{"model": "image flow-matching model", "dataset": "single printed letters, digits and signs in grey, bent and noisy", "train_examples": 197500, "image_size": 32, "horizontal_flip": false, "conditioning": "none", "arch": "dit", "objective": "flow_matching", "cond_dim": 256, "logit_normal_time": false, "norm": "layernorm_no_bias", "activation": "silu", "mlp_ratio": 3, "head_dim": 48, "fused_qkv": false, "qk_norm": false, "inner_norm": false, "patch_size": [4, 4], "layers": 12, "width": 256, "positions": "learned", "optimizer": "adamw", "lr": 0.0011, "beta1": 0.9, "beta2": 0.95, "eps": 1e-08, "grad_clip": 3.0, "steps": 17900, "batch_size": 128, "epochs": 11.6, "lr_schedule": "wsd", "decay_fraction": 0.4, "final_lr_fraction": 0.1, "warmup_steps": 890, "weight_decay": 0.09}
Rows from block 4, named by matrix and row number. Each number is 128 + 32 x the weight over its row's rms, rounded and kept within 0 to 255. All counts start at 0. After the name is the row's rms in percent of the matrix's.
# ada: adaLN modulation (shift, scale and gate of each sublayer stacked) (model.blocks.4.ada.weight, 1536x256), inputs 86-128
ada.1042 126 [135  60 132 146 144 142 170 109 127 148 149 116 144 147 103 151 102  83 117 178 106 132 144 105 152 125 172 161 109 111 171 133 116 128 129 134 128 113 120 109 158 131  57]
ada.1043 107 [129  95 147 140 126 132 201 141 119 100 158 117 133  86  87  82  94 121 118 152 130  89 163 121 115 199 169  85 142 134 208 139 154 159 153 200 112 145 118 139 105 116 111]
ada.1044 114 [ 80 142 119 141 133 114  80 112 127 104 162 149  98 116  94 146 114 135 160 111 109  72 123 126 152 135 204 146 127  99 126  89 141  80 161  98 121 134 103  80 112 172  80]
ada.1045 111 [119 106 187 131  46 109 193 133 191 136 134  97 118 164  73 161 157 107 168 132 168 200 156 120 162 138  93 162 112 147 156 112  93 123 134 127 148 150  93 109 144 135 122]
ada.1046 153 [112 179 140 125 105 181 111 129 131 122 138 183 151 144  92 138 130 131 102  77 158 122 130 119 154 143 152 172 121 108  92 119 150 133 128 152 141 155 200 119 160 134  65]
ada.1047 175 [102 134 111 107 116 201  92  95 147 133 110 160  91 108 107 133 160 136 134 105 130 158  97  99 105 126 175  93 129 141  54 133 109 116 158 127  98 150 189  86 146 118  60]
ada.1048 136 [130 159 132 166 107 180  82  57 155 119  65 184 107 131  80 140 140 131 132 111 153 150 107 136 114 132 141  93 149 146  88  88 144 142 117 172  93 167 161 140 142 107  51]
ada.1049 105 [207 117 110 145 127 174 111 158 158 154 153 163 118 130  82  98 144 108 118  80  34  88 158 116  80 138 158 127 168 146 136  90 113 186 116 145 117  67 156 112 181  73  78]
ada.1050 118 [108  55 151 145 140 151 155 132  95 119 130 120 141 136  86 152 114 134 121 113 104 148 156  66 123 128 184 178 128 135 132 115 137 105 172 100 115 140 116 151 121 138  57]
ada.1051 116 [147  81 104 182 118 184 119 115 141 117 133 174 116 140  89 171 128 112 123 127 134 158 127  86 139 122 204 120 145 116 110 127 115 142 166 149 110 164 157 127 115 141  47]
ada.1052 130 [127 130 126 143 133 147 137 105  86 113 127 145 139 166 157 139  91 108  41 164 141 131 125 159 114 117 165 132 129 148 164 181  97 144 127 145 128  90 167  85 169 123  64]
ada.1053 157 [ 93 189  87 113 144 188 108 167 119 122 136 170 143 133 167 120 156 154  95 111 127 139 100 147 140 100 124 130 155 110  78 129  82  89 137 105 129 122 199  95 140 165  63]
ada.1054 176 [131 170 170 152 149 177  69  88 144 113 122 176 153 142 114 122 171 101 159  81 146 102 125 108 145 142 143 114 135 173  34 118 112 134 145 159 101 144 172 147 118 140  80]
ada.1055 134 [137 126 159 113 116 153 117 129 120 156 164 159  60 134 160 116 134 140 147 143 129 157 108  99  79 135 171 144 112 137 155 107  85 132 102 118 107 123 180  64 136 148  58]
ada.1056 125 [158 139 108 126 135 191  82  93 210 125 152 186 102 123  77  96 163  93 148 122 108 177 111 151  81 137 147 126 158 142 113 109 180 119 142 164 107 118 177  98 121 121 103]
ada.1057 154 [170 196 132 165 151 189  87 135 132 119 107 184 125 112 117 168 156 140 114 102 103 120 139 127  93 129 150  89 131 109  70 128  89 163 152  88  99 126 191 110 111  87  57]
ada.1058 139 [122 107  76  89 149 167 154 146 156 115 120 135 132 158 155 106 143 105 100 131  90 124 100 105 114 152 160 132 143 125 115 108  70 148 154  63 119 173 156 151 136 148  48]
ada.1059 176 [139 178 119 115 101 182  92  90 148 133 167 177 137 140 126 150 157 104 144 136 142 162 133 105 117 142 139 106 117 150  88 138 120 106 138 143 137 155 193 114 134 164  68]
ada.1060 163 [121 177 114 133 119 199  91 166 138 175 153 208 123 134 103  95 190 125 136 105 140 146 104  85  59 145 142 108 137 120  85  98 110 140 156 119 124 151 207 111 129 123  60]
ada.1061 166 [138 163 115 156 116 197  96 108 138 163 114 173 161 127 143 133 159 111 161 114 136 115  82  95  79 116 118 145 151 121  43  93 100 133 151  96  91  85 184 125 147 146  50]
ada.1062 164 [170 178 140  99 134 192  84  90 112 144 114 176 109 113  95 131 153 130 171  92 171 149 167 104 105 168 135 131 167 127  58  75 142 132 165 136  95  94 199 162 168 127  80]
ada.1063 162 [145 168 109 118 144 183  93  93 145  93 109 186 145 111 108 112 138  89 104  96 106 147 111 136 113 154 116 131 126 127  52 148 162 123 139 159 128 124 195 128 171 124  44]
ada.1064 168 [153 147 142 144 105 170  52 121 181  94 127 174  98 122 143 156 197 117 123  70 147 143  83 137 109 122 149  80 133 127  52 144 121 167 152 106  97 134 163 120  95 118  85]
ada.1065 112 [178 106  95  94 190 152 117 187 132 121 159 161 125 110 173 135 150 125 105  36 127 199  98 117 148 102 144 159 128  64  82 167  88  71 162  83 164 113 139 118 190 142 141]
ada.1066 111 [139  70 117 134 108 112 154 143  96 125 175  87  97 102 153 105  94 106  89 126 146 127 122 159 102 113 145 194 130 167 169 161 130  90 112 120 158  69 102  99 102 125 131]
ada.1067 087 [144 106 133 114 110 145  61 139 123 152 157 118  68 153 132 161 184 142 130 146 124 113 153 143 176 125 161 152  92 153  66 146  89 136 155  64 154 112  95  98 108 149 140]
ada.1068 153 [120 168 134 131 120 211  87 131 132 150 121 202 145 143 112  82 160 124 170 103 151 131  87 131 103 118 125  87 122 145  47 165 147  99 125 151 132 105 199 122 134 128  54]
ada.1069 167 [121 180 128 146 133 198 100  81 153 126 121 185 107 120 128 137 157 135 121 109 117 155 116 149  92 106 113 122 120 123  94 120 118 153 109 146 105 168 203 148 123 125  65]
ada.1070 135 [132 159 125 128 124 160  65 102 151 156 135 162 100 145 135 150 193 115 158 110 114 134 139 105 104 144 144 111 157 142   3  95 124 122 149 145 126 152 153 140 148 119  76]
ada.1071 171 [132 175 155 146 129 190  89 100 161  97 136 163 130 120 143 139 151  96 137  96  76 142 147 111 118 143 130 161 126 122  86  99 141 135 134 119 111 120 208 129 119 117  62]
ada.1072 115 [104 133 170 104 191 127 162 126 157 199 124 106 113 198 169 150 164 137 155 160 162 185  85 160 174 128  89 175 147 150 133 160 100 116  99  92 150 135 138 107 175 111  79]
ada.1073 151 [139 157 125 143 150 170  48 126 136 115  95 179  81 150 121 152 174 121 143  96 123 143 110 119 118 142 150 120 129 128   8  79  86 137 190 130  92 146 165 149 155 117  69]
ada.1074 098 [129  68 162 140 124 136 130 122 132 145 151 114 113 118 140 108  99 154 119 146 158 159 134 138 157 140 175 180 108 123 156 125 137 176 123 134 122 144 116 145  98 139  64]
ada.1075 143 [130 141 112 121  92 183  81 118 194  71  77 186 124 166  87 113 165 101 151 106 117 156  98 104 127 126 142 139 128 160  93 110 103 197 187 114  81 168 173 125 142 153  65]
ada.1076 150 [121 181 129 134 152 185  84 122 158 114 146 178 158 133 131  98 164 121 154 135 124 135  98  78 110 123 139 134 114 126 111 141 142 157 123 154 126 117 195 141 130 136  52]
ada.1077 166 [ 81 155 118 152 139 199 110 133 136 143 120 171 121 168  92 135 158 150 134 132 124 155 162 152 128 115 162  94 116 173 120 179 135 136 120 147 154 167 203 104 120  99  55]
ada.1078 152 [153 183 141 159 185 208  91 166 116 127 137 186 129 106 114 127 162 140 141  75 157 142 108 129 145 151 123 107 132 163  73 144 139 131 136 141 148 136 222 157 120 118  48]
ada.1079 150 [111 168 129 154 129 210 110 137 160 139 123 184 117 121 106 104 178  88 122  74 103 160  74 101 142 174 129 129 115 157  76 157 118 113 140 128 194 123 187 119 210 178  73]
ada.1080 141 [120 112 155 147 154 153 179 168 142 166 149 124 151 127 180 177 118 152  69 139 134 114 143 122  78 110 153 112 103  93 126 150 104 109 113  92 154 120 160 118 191 130  55]
ada.1081 164 [124 157 132 143 137 178  61  82 120 125 122 187 146  95  91 131 154 132 125  63  85 135 169  98  96 162 145 106 137  87  62 125 136 152 192 153  81 129 169 142 129 139  59]
ada.1082 167 [135 180 150 180  94 188 110 134 142 105 166 182 110 159 137 124 186 155 174 101 121 120 131  95 131 145 145 128 143 116  86  87 114 130 140 122 134 137 205 163  84 110  58]
ada.1083 147 [154 100 134 136 146 185 135 121 139 163 144 135 156 153 122 179 153 131 127 125  87 141 161  87 156 152 135 126 163 176 101  65 124 164 117  79 132 132 173 116 132 127  35]
ada.1084 168 [140 177 164 168 107 189  85 108 129 110 124 178 122 121 116 137 149 100 152 111 135 128  91 103  57 125 126 111 118 101  80 100 104 124 158 115 118  93 197 105  90 128  69]
ada.1085 118 [ 96  79  94 126  99 122 137 122 156 157 119 119  91 157 130 148 123 105 104 132  91 100 133 131 192 156 178  81 146 129 129 103 188 118 155 100 138 118  75 145 148 142 109]
ada.1086 129 [148 185  97 143 132 179 128 179 119 142 103 156 110 129 101 100 169 102 125  81 122 127 125  86  65 141 147  89 151 111 131 120  80 168 185 108  88 129 196 128 143 120  55]
ada.1087 136 [147  54 126 119 138 171 193 140 123 149 154 115 136 142 139 142 152 105  95 174 143 150 134 109 132 124 148 112 122 106 145 107  73 134 122 106 164 167 135  94 172 139  78]
ada.1088 168 [131 171 143 138 112 189  85 161 187 159 128 173 138 128 137 102 155 125 169 113 108 142 108  90 133 153 113 123 112 144  37 104 110 157 156 137  93 109 196  89 159 175  59]
ada.1089 162 [165 136 140 157 123 189  67 114 177 146 116 208  97 112 112 145 176 105 173  92 116 182 113 114 116 146 149 124 135 131  88 118  84 160 175 114  90 110 185 122 112 107  88]
ada.1090 127 [127  81 162 141 136 176 141  91 112 154 151 150 134 126 143 189 100 118 150 129 113 120 133  85 122 112 188 123 146  97 133  97 115 135 121  85 137 181 152 159 128 113  39]
ada.1091 144 [105 153 118 150 101 172  48  94 125 131 138 182 101 145  89 142 136 129 140  93 156 127 109 136 148 144 175 125 106  90  58  81 131  74 126 169 103 146 151 148 137 142  91]
ada.1092 142 [213 128 102 110 119 200  80 128 135 107 126 192 129 101  97  77 183 111 161 116 104 155 107  91  79 105 209 126  93 125 104  95 126 151 156  89 115 104 189 108 139 122  61]
ada.1093 128 [158 118  97  95  86 150  96  82 179 158  53 142 187 185  76 121 133 110 155  88  80 162  91 120 134 182 167 122 118 114  93 118 150 146 181 119 102 134 128 127 161 137  92]
ada.1094 172 [153 142 144  88 112 159  54  93 146 111  78 172 106 111 134 146 161  72 132  90 156 137  98 130  91 147 135 116 102 122  35 117 134 131 143 103 105 132 158  88 135  99  47]
ada.1095 174 [108 173 123 133 128 203  85 153 164 138  91 185 129 146 135 125 139 116 139  83 101 133  92 138 129 126 125 123 192 151  93 113  80 137 107 123 117 114 205 185 132 108  68]
ada.1096 119 [150 111  77  92 119 150 117 100 232  95 141 147 119 170 109 143 135 100  82 110  30 148  68 107 136 160 168 168 118 113 111 114 119 113 147  55 125 131 136  82 184 153  84]
ada.1097 115 [100  98 120 109 166 166 188 113 109 118  83 124 168 148 168 142 143  97 118 154 142 139 113  92 146 142 128 125 135 105 157  82  66 131 136  76 147  92 150 130 129 204  77]
ada.1098 134 [160 141 144 146 111 193  71 124 147 129 170 179 157 146 120 100 139 110 107 135  83 105 117 107 106 142 185 126 133 181  83 146 110 123 137 153 123 158 179  51 162 157  37]
ada.1099 132 [138 169 142 109 173 145  84 159 160 101 146 183 111 143 101 140 153 110 151 135  95  98 136 124 137 134 141 121 129 122 109  99  83 110 114 124  86 120 143 142  88  54  92]
ada.1100 108 [168 153 181 150 168 172 141 154 138 189 118 113 112 146  90 104 136 116 127  89  95  98  75 135 145 133 124 150 185  90 136  89 108 120  98 112 137 145 142 132 155  99  84]
ada.1101 151 [109 138 149 120 197 176 144 111  87 127 134 143 122 146 158 143 149 120 143 161 132  89 115 133 138 116 121 174 135 114  81 116 124 126  74 101 150  93 179 139 127 137  22]
ada.1102 167 [100 172 142 124 119 212  75 106 128 192 131 201 156 147  84 108 173 135 130 142 127 159 131 101 131 134 143 127 135 130  52 131 103 102 132 150 140 168 199 130 135 154  65]
ada.1103 163 [137 173 143 156 146 183  89 147 139 119 130 187  68 154 113 164 170  91  78 105 130 143  91 121 105 134 144 149 122 137  74 135 107  95 117 107 114 133 201 150 158  94  67]
ada.1104 127 [128  76  77 168 112 106 214 122 168 144 141  97 141 131 118 139  70 170 155 155 112 190 158 141 178 151 111 136 106 136 239 118 124 106 105 171 102 133  82 168 118 121 156]
ada.1105 095 [109 101 118 121 143 162 132 105 134 172  82 118 148 180 131  89 143  89 112 133 118 156 106 111  83 225 120 126 187 184 121  75 139 143 113 101 136 123 145  97 157 160  71]
ada.1106 156 [156 177 104 112 152 190  92 133 143 137  98 163 129 146 118 113 180 118 114 117 137 156 111 120 143 155 112 103 137 142  55 134 117 146 147 129 112 131 192  93 173 165  58]
ada.1107 145 [137 144 104  63  79 176  41 106 161  88 129 126  64 114 153 114 157 156 125  83 135 161  82 137  96 118 150 106 155 129   4 116 140 103 183 117 109 179 159 113 154 152  88]
ada.1108 114 [175 138 193 119 155 153 143 157 173 123 179 116 156  69 136 130 166  93 154 116 134  80 148 106  93 139 111 140 105 105 114  80 118 112 137 170 135 148 170 119 150 219  69]
ada.1109 127 [ 20 156 188 116 139 159 105  61 140 129 149 156 115 136  73 156 176 175 144 123 132 106 148  95 165 108 135 133 114 141  68 101 126 104 173 149 149 161 128 227  98  82  95]
ada.1110 176 [131 181 134 167 117 184 103 158 156  96 129 174 120 168 135 128 134 132 123 113 137 156  79  92  77 134 128  93 133 148 118 129 149 163 119 143 127 119 199 141 136  96  71]